python train.py --crop_scale_min=1 --beta3=0.9995 --epochs=16.1 --lr_schedule="wsd"
Rows from block 2 of a small multi-label image tagger, named by matrix and row number. Rows with one number belong to one channel. Each number is 50 + 10 x the weight over its row's rms, rounded and kept within 0 to 99. All counts start at 0. After the name is the row's rms in percent of the matrix's.
After each channel's rows are labels from the 100 images, of 14976, where the channel reaches its highest value: "responds to" is what is common among them; "place" is the part of the image that holds the peak. Only what is clearly more common there than usual is listed. The data: views of escape-time and Newton fractals.
# convs1: first pointwise conv (model.blocks.2.convs.1.weight, 320x160x1x1), inputs 0-79
# convs3: second pointwise conv (model.blocks.2.convs.3.weight, 320x320x1x1, transposed), outputs 0-79

convs1.42 008:50 50 50 50 50 50 50 50 50 13 50 51 50 52 49 50 45 50 49 51 49 55 47 50 45 51 50 43 50 51 49 52 49 60 50 55 50 50 52 50 50 51 49 50 49 50 44 50 50 64 52 47 40 53 58 48 50 63 56 50 51 55 49 55 35 49 50 51 50 50 49 49 50 49 61 51 50 49 52 51
convs3.42 014:50 50 51 51 50 50 50 50 50 49 51 50 49 50 49 51 50 50 48 49 50 52 50 49 50 50 50 50 50 50 50 50 47 50 50 48 50 48 50 52 50 53 48 42 47 50 50 51 50 50 50 49 53 50 50 50 48 49 59 45 51 48 50 48 50 50 53 50 50 50 50 50 50 50 49 49 50 48 50 49
responds to: grey
place: bottom centre

convs1.124 006:49 50 50 50 50 53 50 50 51 15 60 50 57 49 50 60 61 51 50 70 38 28 50 48 57 50 50 53 62 50 73 51 48 50 50 43 49 55 54 38 50 50 56 57 54 54 55 51 50 50 51 49 39 52 67 38 53 60 41 50 50 48 46 50 34 50 53 50 51 47 50 52 50 41 41 50 40 65 40 55
convs3.124 017:50 53 49 50 50 50 50 48 49 50 51 51 50 50 50 50 50 52 50 50 49 50 50 70 49 50 50 50 50 50 48 49 50 52 50 50 50 50 50 50 51 46 50 48 46 50 49 50 50 50 50 50 49 50 52 50 50 50 51 50 50 50 50 50 49 50 48 49 56 50 50 50 50 48 50 50 50 50 50 50
responds to: dark
place: bottom right

convs1.199 010:50 50 43 50 47 53 51 50 49 41 55 54 50 51 52 50 48 47 52 45 49 44 64 47 54 48 50 50 52 49 53 39 50 48 50 43 47 47 50 50 50 49 75 50 50 49 47 51 46 71 50 58 31 50 50 50 56 46 50 50 43 51 55 50 50 50 55 49 55 55 53 50 51 55 50 49 50 50 52 50
convs3.199 006:44 45 52 50 50 51 50 48 50 42 50 51 46 50 50 50 50 50 50 50 46 50 57 58 55 50 52 49 55 50 49 50 45 50 44 48 40 50 52 49 50 52 50 50 52 57 50 50 50 47 49 47 50 48 51 47 50 50 48 44 50 50 50 46 50 61 59 48 55 50 56 47 50 50 49 49 53 44 46 49
responds to: pastel
place: top centre

convs1.129 008:45 50 48 50 52 49 28 50 50 50 49 50 50 50 46 49 52 36 48 57 39 50 38 57 48 50 49 46 50 50 44 53 43 50 50 51 40 49 42 47 81 50 51 49 45 50 50 50 55 39 57 44 39 45 54 50 47 48 50 49 47 49 49 48 67 44 59 52 50 50 49 00 50 49 50 50 50 49 51 50
convs3.129 009:49 51 50 50 50 49 50 47 50 49 50 50 48 50 48 50 51 50 50 50 50 50 51 41 50 49 45 50 50 50 50 50 50 54 50 50 50 50 50 51 50 52 57 54 53 50 50 50 50 50 52 50 50 50 50 50 58 48 50 51 50 50 49 50 50 51 50 49 55 49 50 50 49 50 50 48 49 56 50 48
responds to: Newton basins of five roots; pastel; cubic Julia set
place: centre

convs1.40 009:49 48 51 48 57 50 83 49 50 29 50 50 45 46 51 79 49 51 51 55 37 52 47 50 50 50 47 46 52 52 52 51 50 50 54 50 47 37 51 53 61 52 52 49 59 50 49 45 43 49 52 40 19 56 51 38 50 48 54 49 60 53 50 43 16 50 45 50 54 47 50 50 63 50 55 48 51 54 50 39
convs3.40 010:50 50 53 47 50 47 51 50 50 43 49 50 48 52 50 50 48 49 50 49 49 50 46 32 50 50 50 49 51 50 50 50 49 48 52 50 58 48 50 55 50 50 51 49 50 53 49 49 50 50 50 50 48 50 44 50 50 48 51 57 57 50 48 45 50 49 48 50 50 50 50 50 51 50 50 49 48 50 46 51
responds to: grey; vivid; tricorn
place: middle right

convs1.273 007:50 43 45 49 45 52 52 50 50 44 61 55 56 51 52 50 50 51 51 50 40 42 61 46 50 50 56 50 48 43 54 53 50 49 50 50 50 47 50 50 58 50 59 51 53 50 38 55 51 60 53 55 19 50 50 48 58 50 45 54 45 53 49 53 26 49 49 49 38 55 52 50 49 49 36 50 50 55 44 44
convs3.273 006:50 53 51 57 51 52 50 48 44 30 54 50 48 50 51 46 50 50 53 50 48 53 57 88 50 49 50 50 59 49 51 50 46 47 50 50 55 50 48 49 50 37 53 00 49 56 50 51 50 51 50 65 59 52 46 48 50 50 60 50 59 46 44 48 49 55 35 52 74 50 50 49 50 51 47 53 50 44 48 50
responds to: vivid
place: top centre; top left

convs1.308 015:50 50 49 49 42 50 87 53 51 52 50 51 45 50 50 50 53 50 50 50 50 50 50 52 48 43 50 54 51 50 50 50 53 53 49 50 50 48 57 50 49 50 49 57 55 52 65 50 50 59 48 50 51 48 49 48 46 50 51 47 50 50 48 49 28 49 49 52 45 45 49 50 48 50 50 50 50 47 50 50
convs3.308 014:47 53 55 51 51 51 50 47 50 42 53 50 50 49 53 54 50 50 52 48 50 49 59 64 51 50 48 50 50 50 50 50 50 39 50 50 47 49 51 52 50 44 50 11 60 50 50 53 50 50 50 57 57 50 45 50 52 50 53 55 50 49 50 52 52 50 52 54 68 49 50 50 49 50 49 50 50 48 50 49
responds to: cool; Julia set
place: bottom centre

convs1.159 007:53 48 49 55 81 53 47 47 50 58 35 51 50 45 46 58 51 47 50 65 49 50 44 56 51 63 50 50 51 42 33 52 45 56 51 48 56 67 50 50 50 55 49 50 50 49 32 49 49 15 50 52 50 51 60 99 50 50 50 51 51 43 49 49 98 48 50 50 50 50 51 50 50 50 55 39 50 52 57 35
convs3.159 013:51 49 48 48 49 50 50 51 48 49 50 50 51 51 50 50 50 50 51 50 51 53 54 90 50 50 45 50 49 49 49 50 50 59 50 50 46 49 50 50 50 41 50 35 43 52 48 41 50 50 50 50 44 50 51 48 51 49 49 51 50 51 50 55 50 50 46 52 82 49 49 50 50 49 50 51 50 50 50 49
responds to: vivid
place: bottom right

convs1.180 005:54 50 47 51 99 50 29 50 49 50 48 50 43 48 50 57 50 49 50 68 50 51 49 50 50 56 49 45 51 51 50 66 50 51 50 51 48 51 52 50 50 61 48 55 48 53 31 49 49 16 50 49 54 52 59 52 52 53 47 52 50 31 51 55 73 51 51 47 58 54 51 57 49 46 52 50 43 52 49 26
convs3.180 008:50 50 45 45 52 49 50 46 49 40 50 50 50 53 49 50 50 50 50 49 51 50 47 44 50 50 50 50 50 50 50 50 49 51 48 49 46 48 50 48 49 52 50 60 46 50 50 45 51 50 49 48 46 50 49 50 51 50 50 45 52 51 50 50 50 55 50 51 48 50 50 49 49 49 49 46 50 50 49 47
responds to: vivid
place: bottom right